config = dict(
    image_size=48,
    encoder_inner_norm=False,
    decoder_weight_standardization=True,
    init='torch_default',
)
Rows from block 3 of the encoder of a small segmentation model, named by matrix and row number. Rows with one number belong to one neuron. Each number is 500 + 40 x the weight over its row's rms, rounded and kept within 0 to 999. All counts start at 0. Numbers have three digits each.
After each neuron's rows are labels from the 100 images, of 14976, where the neuron reaches its highest value: "strongest on" is what is common among them; "place" is the part of the image that holds the peak. Only what is clearly more common there than usual is listed. The data: rendered dice on a table.
# fc1: MLP up (encoder.blocks.3.mlp.fc1.weight, 512x128), inputs 0-127
# fc2: MLP down (encoder.blocks.3.mlp.fc2.weight, 128x512, transposed), outputs 0-127

fc1.231:528555528515533475435467518395515486461428494513523452497467514478477457494533469468508457456455447529568563499501505401463521556497520504513455424537521421400510512494481566455505438432517477543463452506464467431481516515536490569504558504439530427478459512528521530559512523542506513514473505463517404507533469456476498494416479527496418528472489453538464521491481509536485483508565
fc2.231:468560530517506491571496498494544567491539497532542478546479530509512458474495555464514524531524597544396538502490524536460477531505462472450411512503589473559483481470540469448476431502446551474507518493542447507515484476541535451423461460479499492500569409435447499577475481540533502500528530474510512576524550438472422547533488531561542439478491508483501545483493554504514553479466
strongest on: dice: three
place: centre; middle right

fc1.297:511627468510522518536510500497554502512465491474454509504565468496483501501440449535523493402540567486475524444525459474468478475535401572533495463548593439491499561494499505572486488525509502564482532529472507528485455434519500547533517484539509479564460469486516459463570475506535509474493515556526440461524561466542530419405441508541525501530491516532475555559535486541530568512511
fc2.297:509475539412449440559505468538402506513510502528453579464525470574512470506519524457457544502498502513492433508494541443526524544512531556465556580537491489541475514524522527492497489542562446506510504421462447463576518465466488512544567540487558450508481488520467600503552476496466553433502494518518533512414555493515493511519557469602478510538530431529506534508521521553529489486439
strongest on: one on top
place: middle left

fc1.460:441492434591556442487475498441500541460486561549560530465554430472478484518502483476533528537498498481492497503461484471452511513548478540569513493552512504467476473490556464457518509492552522538601481468494448552570483457548476489533494532477537520494518445513534539524453509429470548546517472502491442490486510522492493413515484436564549433548461518543496551572536560564423407518494
fc2.460:609454480488503508528519468482483456493496546516455537523520433452555459450518544426497458507461463516470458498546492485437513454481465496586511533526483564525454503442505480430500504485479502499464556507466499476504466499492446501444496448495528459495540500426431470469611531512530446538586445474481507530509464495484496449511535615413447559505531478460490447482416486460530491479501
strongest on: black die
place: middle left; bottom centre

fc1.396:509509460500536485516501537435526488595423439498487489514445476506554501457535477490506458517465531450504528533514576454462424513460535442497530451483483455448469550503535454480517441592474479556441488485415532519513472445485553464502522468419533493483557485452485498560527506483461452552506483494540445455461504536498525466458527481456511535483498499488519609455535588429443454487447
fc2.396:485527458492519447517366569549517510446537492451494530497491469420531491450459571490497431525547505499572458472501458502510485499526509471497485506498549544499511453534508455481516485482452482496579544427485486515519533545468448506447530471484483536503517472463464524556445516489517542543488524577479518482480462458479607602515487561465568586461455450489465533471478506512462589533520
strongest on: dice: three
place: centre; middle left

fc1.55:550503577515511504482451521546486487532477494499511482586382485462464474458508503509555520451518555515465470492494483517476452555493438456516475461520479506412499428481434498431486523443484455511473449487558531560510519482492453479425477526467506565514521489541511473496549486477521469536578554585539487548556521463456470426519502469490518576584436437522504522427481499524451502558491
fc2.55:470535457473474533524445548512503507519468496557543517458483433495434465446523508430480482481529511534512506510579400463480541498555519496516496523438492442534460542553494554504517531453514544442475460538534467458527461491468494557546534539478554442517545486454467624446482521547392487565513483495430577489605484479507457520534535478472514516499514452534492470487541484477455485514442
strongest on: dice: three
place: centre

fc1.404:508523513527500567531463504479473554510487482543475431531548498482480460512504493485422552548487447493542494480457507520462558464457502575537538572501521523524446459503491540583469543494399555540498455466496442534484450489507508560459506530518484544559457427478427470455437473512526493507425515477417485434510528492472512484512545477474420543555517448574531512462506557554535520546421
fc2.404:478488491552516508551516491502500490537480485508523487462560503530507564499523525651564448521513483502455492437545515467514468518514495464452516512487512516482511491448538513480567456554560464475447468519490476568472545525446477460458518531571458545489494516471572488618524545509546511508461447519532506426586525473524447522512431509486554548463516521477491571439454548488491411544546
strongest on: two on top
place: middle right

fc1.489:570439528480444526550546565535500452491542394470468472416504432474473518506548514543499492484433557557520520535505497508468520591495442522531539493545467465503454541522449550421495478450479469479468495488460475516482501528541479502539433506476496510525567471473516471476623497487428475519495484528549511483552482489428474489440492514475530462504556470564529475528447525586567510460488
fc2.489:523556455489521481484459484457499507498499531496429470533529541531573516516434470536409472511527463447520481436457481567526493454539526528506448443480531484487473485472483466465481556493476441480535452453500503500445499456505431494562511449494530485506509495557459471482478518581466515458488547537509495481535479444552516508591488451474495617534527496418455415415522566466497465416544
strongest on: black die
place: top centre

fc1.228:534433505522523467545583581503468488465500520506509520490546558438491509501552504475504561461432487522436585483489483523500465560460481522530464492487472490506488548509479577447470492500574502528445464537483521507518504551563425500506550544525496582530491489508413465498518532519546529458580483531589480479445577434461506415489416525473523499544500509525524519509437440478473490451444
fc2.228:492524559542485497468466574499459504430442471471517474496537518532483519464427486487449437560537483541484479540559489526521524487517529481525460489521524464533518495447376464455468458493471526464518495500522485565508518503537511463482486492508461499530368473539431570502463470521539514522485602468466567484487544451462489508512515489505564442487513458460424424486458520430493521408555
strongest on: six on top
place: middle right

fc1.109:503470455363541471454503476455464512605467539532473467484501459490484548514512436506515603530489491463523505499485508458559525525555462564513493519471524501484550534507506484414541499629447474508453524515468461516535510503494565555572481531462466491533470490490494572455432553492497470456524442467514481509514568600456520472493480491517541543450450547508450511496509482481515461509506
fc2.109:467483507536570549552496494538575514498505516435449486502450411517536476504546486544526433451452539524526534450498471507541484514557543479596491494490513536509500449443529470538445572463537487514467512439430487468488467500552480399466476447431488477435487495426530474497393450514547494525533526506476559432455498478513481500486496492466508560498454424506499468451548502442496451499454
strongest on: four on top
place: top centre

fc1.260:482469539568496499515535506536490513482467530448498468518412456463505510418494529530500483477484474540463514530497572520494490486450484451472541568587399469439528487481507474521517537480469491534468491521409475469453557513452535559471501551469528512501434438423530512512565540579464545452473549465535487562495510514557531604439482468466457487451520529448516499529410463490516498525453
fc2.260:485552474528529452514414592522491481535543428532468537550500529509506568490450480558527523570509488439470523436459503500527490414503426444568490487535544527513451476553520534492467513418453547476496504511477509504562463490535449532574497513559545441549563473459457509552497424533521451470528524517555431472496498493451582562509503514486502472511460512506484504503470497526454549525412
strongest on: dice: three; red die
place: middle left

fc1.163:498519472505469541513526514457450496505501499499503494477458508527574462522571495467462525517482509522568464458518514523563506494531485492538554579519519448449507483513433516507477532457499490585545467480470519440539479452578569471449425464493590501529452572567457518377548491489492536476512522508497524481486561518513462444476456565449462441438540463468478568435546523496490544571525
fc2.163:463464444542474449510434417504527492514539457485512481549540476530535498488503430563542517448549454632464494503455456512555502455513485480523504477463482487583530403458523499452490541513532507489473530473486515580588516528402461468485578530551573424522484467465493486460456570545473495559477422494490494474522425502491540526522537516483500512516471541486523521519516475498543520514471
strongest on: white die
place: middle left

fc1.346:510491463422478521507461543500518479495501507501501511541472585496546431496416479522484464455455464501542359463496523515481521480507515536547520487458457517490533533500471530495516442477528476506483582463465543464494496446441478490497559489459486536480468469474467524405570531499542434472554464512542457505515555531487483522516527439389520543442411459560476467491492489475537439506588
fc2.346:486511529570502504504505491519492450450495439471479523471494509400390551460463536488530467503484550448465482500528495520524505539488463464481446502589515497491481576552560507543478474542521492480488455548482433472456566520580493517443415461516529443508502468488513501552493499469406473556478527420496492431539552472555528511437489487471474511402503496467516471498523526524461455556588
strongest on: six on top
place: middle left

fc1.340:529524472482542485494464477479477445460468501515447449579497506448540470537489553476499501546487500528510504457449484472496478574555583513482512469557516479433496542485521449510557479491543566580503488522479444540562459436512491480594424508558408506482494467568565576497459505481527465483472471526470528501448488486495415569493444467545479470417584541484484461477503454546468516498525
fc2.340:532513439468465529409530482457472444472467454530531535440489461461473491529471501521549491483538547466429501550517607577443497536516437494480585519497517555569487476489446504510473487525461434514540514513494534515505522555498546495435545476493605516436472511489501459510513470468495540471449498477450502500509481529479517426443588482540539478457444516542444493512440548431553466451543
strongest on: six on top
place: top centre

fc1.264:427502559465454476548503523463462529542508526497512493502496477473500413516526537511581533464599579549460473454491572476536501498445528464546538527536517524468427511478538537543427532487501453442496486550511514412521513473468445516480474570455449557475499502501479478450428470441514482477495518420505445456486509580418566535490512419466511484463474478483462509468582506493476520485498
fc2.264:480439447518548510473493401535494530478440484487521514471573551510479533501436509454471488579488457486430481607531471508477509476583408566537525465462539602452508546502498479478517422463513445473536467472469493528482485562509466546507536490516495472537517537447542545519539545486538534504486461456506528512502548524516390481402485543481472494538490485491478496439524464520493496553453
strongest on: five on top
place: top centre

fc1.406:470453482432487537594522541548484468518504489590506494461513474472530572468457554535444554586566494402534487504456479547508552503488562501572489487457475465524477495485516446520506469511512513542490501452415546475410530468567518467515480461515451534486497478479507496590455481463464465530484484553559461430565488466502551541533502445486540479529499479468488559506490567445550494544499
fc2.406:500478479422461523505461534474539503493505536520530448494534479533534425554418525489493444487549530469548435469537529588483504483535531552511564510522561554482472584537493500459494550475518427482529437504491473425578434542492423488483548502491469589485528563476467598485546522566522533487482505526558504552494503467509467530413593532452524506519488465517527498475471496507520461497524
strongest on: six on top
place: middle right

fc1.84:446518506531468496446499542479459494485454531467525504519515453471543429438413469537552491476478487570505503464557550443506472495526506417500467466532496548462486441525562534465583502440478460509532449450511524589469457453556475536524542484491517474486473479468511569501559550432493552500493463581528482466490484493437589450415508498536512522498518493559447525484460490518449407485528
fc2.84:575477395473511454600547522520481474563566531502477486533523478515434502545511500517440565473459525445493545495548462484531516512501509550509509522511515432554551514478552490539427500516458482534419458513525517466514457513519516562467550488493454506517520508521457556454471526539448463480449527483468496500479504456537515486560536424486504433397495476452577513544548509464524595437487
strongest on: four on top
place: middle right; top centre

fc1.416:476478426488479531533465524484484498440503524587432570511518486451495486519492450536535429404522478474518504485443470532501530490503515532549507526576496530498515536517491559545497471544482497589525492498410541416471548443426489454575466518544544450546471506546505556503459519489474489472495506427586508416526532574496562543455458451489541486455498452482491515444528490467473535506531
fc2.416:534499465494478550532501500561437489497399515509478483501473535530466425500464493411437584509574533525440453537533511473514566516522501475474528443561488523502518519509486558488483516533544513418510490538497443548579503450461477586544518573477467489490554492449533566579511443506501495456563447481433453538468514458454503545457470497543425528478519509508523517548511504550430476496504
strongest on: two on top
place: top centre

fc1.15:508470503537486538520499514528509455518491509531475497437585524536480478485487480588446435458557451520452500590549570502448529488534502531518565530494546560557532496450544519532524516534515505532568475460406444519440516467577496462507460493482458583526509453473468500462452539462537488491525479529549561467531459443516497470442553512494484541572497424554528499525605513552490503504479
fc2.15:462449503461466539522457443485482472480474489499534534490428510539556523454450523424550467529559506448478501508507491467469497537433512507523432544572458503542483478436524531472498558390508536582496564516497587557572473517481519504474501552480506455499468479530417506434548497476470467587547574505499520472515542514469567514468573525524508506531499428515454550488434514443482474490514
strongest on: five on top
place: middle right

fc1.466:530520512457500486516509523481523427512473491410542533488472434520490508456442524464494500453531424473526499518428495512472473498567590547494498493537540421529494498489578496551494497482502461541552475518410549533473505528580501523451525487465516572560528437531477525504506452421616474495490477484504501542510524526526502506470488467472442444482534522558467499464470575447419474470411
fc2.466:559479470486540556533547408587482495522494523447495497444529551484457481503536505483495477496535516481484536477479441514544507441486415582479546519528481532483516416547516518510476471536455495487525543422485452474519477512527428538467548483503477537430537515545498485532493598485441485453548468538409546562455468567533490529459561508529583466554518488508546540535469559499549450503510
strongest on: five on top
place: middle left

fc1.127:490466502466551596520486498483545525527473494442461503433552426496530519483568507472510500451556541508505590522471483505526493496465510492531359593499447455489539531513504573497592420475484463476515447472521549556480541517512471531510493515489538571483515496509512564493523539478541497490459423469501477453486524471444508470528523488478482415452466502423513517487515451562422537500521
fc2.127:487492427486494453531532516533529489599456465476506485491492427441483483490441469467501515438503415617525435513482500515449537489536510516521547494485526483548518575494538487445453498493548418436496470469512495536515477480449547520503514565458549509568439551458479488439514531495514456550563423444476546525576517487477524511418507437525474518495533464545520425459503497452509501466454
strongest on: two on top
place: middle left

fc1.313:497478471518529566442471503527519505491490481492466548591541479548498592574497526509438566541560463434499538477515557521502519531501485486448525479476505473377497519450468529565550491521454470532490577482498473422555463492497539524509459412452390542492515495532452497521503553464511483455462546493520545476488528506492480477466480559464501492553473564573508482490542453525496495581546
fc2.313:420461473514478490561500575543522509461488512473432480468530542586546502517533432474519449488492517495538498560489483511497521471508583514504484448573561504572519499505514450455418571574513514430528481394525471548458506461470468485515487437496559527492458516555501463497486430460503489488513554493482437507507475448499544503490498435545432494523480508549522508515447619507543518557507
strongest on: four on top
place: middle left

fc1.90:497430569429515502416502529493524495468472506543476482545446508492488546532476481474513464567458419493430491478564528458528475500513470466401481466505484476418523456517526479497535476550562539536527551499545504474440561531437541589472563515435440477486471489506540552489495543486435485446527512556493444483486542512529499447525431492575536531435521470491546523484517543572536492454531
fc2.90:489541499535519466527484494509556566600453555614499481559510510577584481512477487546540481441560485509474519479430514522496514509485517407481477517449508548507508537448465428433510505552484458478484437514494505522490493477564477479517568473461503521492563467505558524585443570466478471465470478481481517478513445513491487487501571515498548536483432493514585535506473442500482405463509
strongest on: four on top
place: middle left

fc1.102:400491505552615456532450516417543497465501556528446573444541516498560504526473502516432459465465483504535500431491483548543533492528560505521500479409482516515533479474525523518483420516500579548556523490459564430518582471451493544519513447544498478543465487445505463498461448504517492459459498474525450401457466482449518512454484516506489544557504485506503563539480515504444524512493
fc2.102:473470467469476552507497516468436510514524600470492469507497515530476465485586563524487508535486513495478502526477509504485499479405456433469483446536500524473562480563531446501490481461474542478492525511476531525533472549535462402531497519430451537419477515565477601530495533491441520506530512509485472539445462518542451490490564493521472407493429470508442481438598510430581469511519
strongest on: three on top
place: middle left

fc1.360:488532546463480461592461425506517517512472486484417518421465529473510520491574511535451540450505533511450445552445480545462588490521575512462478470569468457447480462472477483457515490494489465520551465552574530515488462509513469557513510505528513518551456467470513520504554489497535506490527537435507439477518468574489534534535580504543503553540438503453512479497501395456532445580445
fc2.360:476437388483504521472527462541476447558517459477503561512502508468552471541466504468500478482544476445478529429531444523525475468468491540487545499504533612522406559498480511529476501481379538478441477476517469440516537529496493547495508509479498532438495491476466536452494534462488413482433562511513553443582518458462504519475494541466546421498501468522455542532460481513538472568554
strongest on: two on top
place: top centre

fc1.89:536538515489421576528474463541466524541502478502473508547524471495589486496497499576478556510479500510439524499490477459513504562436501483566521437503481465556511506430439511513515518453420435475488568522481514495433494526569505508516541544409540490515465439550549522469549495489456510475474589533572517498495472482518581462507483430487529507550415532496444539460513448488499563470566
fc2.89:512485499452541483502568539525572523401557478493543530524476549532543517491570446509485471484521477525526469519518512493481509467509475498564497517547613495488456458479500545537526489461517505509476457549584523404439555518513507510549487530543485478488562504467481467424517517536392523478499500481574534593535509502538479469460541525527457490494523515479508399503578492591460513447512
strongest on: two on top
place: top centre

fc1.229:496545530500479513504514472465474573481481441508510544590462466397570516527538516477445531468466546511497476492496513481463495433464466467481437493543470519518513558537471525489463462528500494527458501486459538499456459454428548462510551517495496464500524492381490425555513529495451527473501478511574413482460455528537567517478502526539547525454470454411587528532505522452450545559440
fc2.229:495487506573511512465461525466490452551507543502541473463391528508469570479482455521494491556501524486480478493500482532410552476513527471542503481548457594498479440425511522492545487459497535553554481541479479499466524547517422417577573489418487495513520512437564503508504465458517551436556549498498519522472432454503580588495454497540505533465457472526412523527472498475488513483474
strongest on: dice: three
place: centre

fc1.165:488534522399494502508511554515477555500591469462540519506516500552483530462493493488479551434512464477552454551425498411517547520556537514437505527569438521535496518447538485506524551469539415487552494562506582522453442446500520549506413491472479483535451476521523508484543528481498548507476466483496455542495548435539407519517493502415535527522542473465493492599462469501540482481485
fc2.165:511458595485451508459540470561529486497458520520455501467489516491456480469578481487525473559480439449421452436487465555499435527553434468506482467468481483505583485535553474590520482455502479499441488460479536562523443484492451485437541426479568585477522480529470417502484481521473533611502539512531540422464492499521507501549515445561510490514461498496446544527508505512532519535508
strongest on: blue die
place: top centre

fc1.445:527447477509512503460501615493471443490533500405477483469545461448517506497511580496482615592482541560410523478507500521480529421501476493463503475520571539526504460470567509485497510470436473529527505528439505455525541439468524491494536583515529518492441489467507516471587505518468495492518467508491463464548452415501568486517537446533496535465470575524524516531531409518490511502500
fc2.445:480518529486384493548460483531476537538423470496490500511453450468495536505520497517515476508518515528482444480483443526539488512514513462568547530428505501507522459505467491474569549500468525506563506480508429430491464525498493476530505470405553433490511510491459477488492433533482451449543459527579561469466621486552520533491441493496497450556534482436507514532486362531456511448469
strongest on: four on top
place: middle right

fc1.0:471520561466460492461461509480524505481539485517463478478522488507506535473548589514441454498488442490520543401480559491521564531495493532489495470526484485513492456511425579473570482427503488443479451452566472449543485488550500503454445536459512488614506538531529536426516467461447490489463535553521489443470573551498518557491463404509461509480510509530474517486466531452496587586468
fc2.0:490475427588483440498503448508533503485533496536581543531474437531523505580522489502555517473454509494386516495479522531466489497585422466494466469511540580551525507503512495487449500516513473456563450543524497560503472563462482500510533414525504564541467520436480562548541517551487564487473458542536491480497442586521504483503503480477474524513494497468479506525405473561501415524552
strongest on: four on top
place: top centre

fc1.121:486537523554534516522473522493520492527545458540514502504529464458450462511466466490543427502470470537495501440448521473481508497524461450474545555534458484431588438465532454491444451406476500494477527418481509541468527456379544547429511523491497557476477437460440472507544578468541480524460511514533508537502467479500565517499459607557576483534452479510508527502463458536533553521528
fc2.121:472429473480591471543468524452530494516561514479475512477494532605470557513493480531527440567489471447506493496526501528436528530443593504485522476511474494473532541501413569485447512511530510487504504548513533555547529473517495427541481520458471452472583458429501562544449510475505471436508550454427436492585510425483533533558431448527502488531471506530503462555509530503457507525491
strongest on: red die
place: centre

fc1.431:511556513486567526519500504565498495439469507489431468559514486516571539491477461519484543506481499527488552432442419527533401456493489527454491560458464575520513404542451464529552491499534519513521506501465461424519549549452568486526536536508520529508439473520508503481506539468518442427443580494558564448470491476500501515450483594479487447502528517581490492492550489526506486570539
fc2.431:445575446492480506503567525542446527508552484514477490418447534553513519524509425500511463532472493425544497590461492501513563500496502557535470478465519490475445566520493528535484485507567596540554513497460422521536545517470536456450543456478483460440486546458459448526498489488472415482542424476614488490509524481509519494541436418498546473496457560518466469504471531519492504526534
strongest on: red die
place: middle left

fc1.247:556451566467542524473499546496387425521500520511565530427478429471433463493481463555518479495504487543559470457520499530467493507532538461511515572484440528496502421526455525513458495511521546465532477479508517430440573487533517479476461463565570473511428452600467562483492553494531456533480486464473512528558504497485499507534498551471459555455527451562480517520536494489509405476457
fc2.247:479490469479472551475493476566565435524499500507435450553467452470499510472563546515537471490518557426503549468534513484561502441576452538507506487475547465441500608519526514496470461503464479510431470536519569390525506511497472512502428490582521502554454461449454465553521472493517487500565428454505512541467530523512491498521442465480507447465507391523437501468510545500500526547548
strongest on: six on top
place: middle left

fc1.145:521473527512478558562469466460463454487458491563481453527507531467515477516520549518517523468538547515463495492502484505469473523528453479491456456461484583539546502456502518520446466504511580571476506506498574468450470515406538474483534576499493460519520485494592478498427482449558496502509420501468478517561445490583393471499444456477523523459561542447466494520456547493585483407491
fc2.145:490499469432501521537449608457467500463414500536447528512449547533583546522441494498485473552513472558540450541550536438520489491503500432494464519515458525497433505563511456489597500495500468524444547477528494503489510457475524525511491434509516513475532452537535513411493490505492515502493524577498543513469598497461513472538582436583478423496512513516521547490462561470536512449561
strongest on: two on top
place: bottom centre

fc1.341:504475533487465471514524453533529524444509500558484533477396534464470469433553548530489457412544494463515483492452521576482555484460553479414440580516514450530506472540461476493481512504449612501482488514488438423518511415484500523567461495506499488504417465510461479508539457444494491515481470573452499520489490545522499450486490474373524484474457516542471522536485503516546483539448
fc2.341:563462524520538537484568571485516512483532486477511509551518558438447521470488485445533458513401565386540494496470485469530529459525553556477508446411515515505570522437531524515533472483538492513493525547531476421479467520455494407498511521535430515547465568547544502456485548484530518522536539465545507489473445511421483492557461494491471505442530449528556462525525565473450542485516
strongest on: three on top; dice: three
place: top centre

fc1.422:443391486511507516470512492457483562462539427485492487472526512456523486467474433511485485549557550558485519483535504563448507492505515534532504467476440585513517442534583408497464460523494487553530423554518510444459538522489495488501529581478523587488460446542446424474488526472522523413568514521427500500501501517479467491447411493518541482494524548563543478486476492548488497522549
fc2.422:440480387482433490513480511504525466490472499447490470536511540544510487488475491441468490525430499451517512495451538475465505495565492508471532492458588507524519463465383512492488551494559449582421506503503479497511533472535499469557543474563423518535504450494412561479499408562486493521485575477530550432545563527497495449511453541525450518519472548518490466506543465457527496465438
strongest on: five on top
place: top centre

fc1.397:560525524565545486512473501489547512462460547519585492534453565480545479468433505414486544425506462498497584494484455503447425543476460496537458508557537485497522541478526524490514584508430516532485506463520448411489527470473485456413465493475570474471494493565485556472458546560519497510464543528540461530478527536535413490466458473506554538529601488536455518538462503506543508490519
fc2.397:474406551566423430557592499493454468548467533511484519535422539451472414487473493461509475522540504459453590503541501501455445552482534502533478455585500471473476454495487521484485464477521571488485536491525502538565481536550479536529534544485548458473528439489522474499583514535539492537481481457476502575499487450473509547455531509508549503481515520470419488513531526517605543462527
strongest on: dice: three
place: middle right

fc1.485:425446434467501468570507510425549560558516530558445484484463560481506477507551503563488525488432514485470479540555471491480492513590534466473488472590500546485479522499490473499496507486485530494461487451502424495494550446498531523479437461472420530576446604493546506492580480583516520501479520477571501491462496481530562518457544521521470508498517543433541561494531453490480495412511
fc2.485:510474533523484519476529444517480427431509425507474487509513413460549480509528499533520577451493471443517523487531467578594531464408484498522521421437518527548509477477468530544566533466457449524482496533458505433478475546547457572496433486504467422502525475469467451554492516510495533489526535574500478503501546522485460459569471479571493494580500496487518469586460543479506444446502
strongest on: four on top
place: middle right

fc1.309:499534543561487479567489481436501568476484573507505506498499493551407508485504497473510462441482511497437523422503417470478460469562461524499491486474475469552499540495498569509422439536549536537545515503501459561425449501548508443496449562535486460519464482493524579446444492513553498500498492562550498461615420513484428464492557547509489490450444543506502487448477511513526506531546
fc2.309:551418455445452455505548527510485555456465534468490482567477461492628475461547571497517502467543531584505445500452536471532459469483540553504566524520489466516522544545435486515439494543509497519496472492501429484431448461483479495526496532526469460473519563493478476490467476526520526467510535450520467523528436560467490547513497466515410535463505453456491571534496507411533546515409
strongest on: six on top
place: middle right; top centre

fc1.104:441565479497449438496481407507505454509482504561524452442472436503515571499509522487436519453523440486499466433471509466483461562514550517517489427461524561552495499489579462622466457483511529497496558513488457473534427514519579489504455417493532517502452537449481522465578518478481523466413439511488508559434498498529478461517514506509578522535482507499480475429507502517552539491490
fc2.104:556463467516526491540533568466513568469495476501475503464618530481455514510514414498501506589522578466486482512484480553515515441520413504479481498549531478528512489470407514459485428451453475435416489475541560470512558559529521513533520410552513475460515471482554557485492480479564477456531531468495499528547523536521611500516524541494586509532453494472504500557510484473519486475495
strongest on: one on top
place: middle left; top centre

fc1.257:490457471424551482443529509444503434484483545472521496502496511484458389537507533484516503504485449481428524495462547529436426507493503458580477462468548538520509480549504459470521439497582510537533551475444493482472434484499492380432546510497621536485476490508460524502542527481521494502577502531550496499492588481492505478467496458544516418511525505469449483475537462512552473557450
fc2.257:469578504564469462486508509512495495398500520392518486513538543524535422517457567500461485546495586469479576566527496492484537463467510527534510496499509461514545493513458456449550535538504493519481456472536495530541432481521486480490556519495516517451516480498544514477435465465525448543467506473481559540512546499406511552499483568473536490458652559548524496542464552484505491451536
strongest on: yellow die
place: centre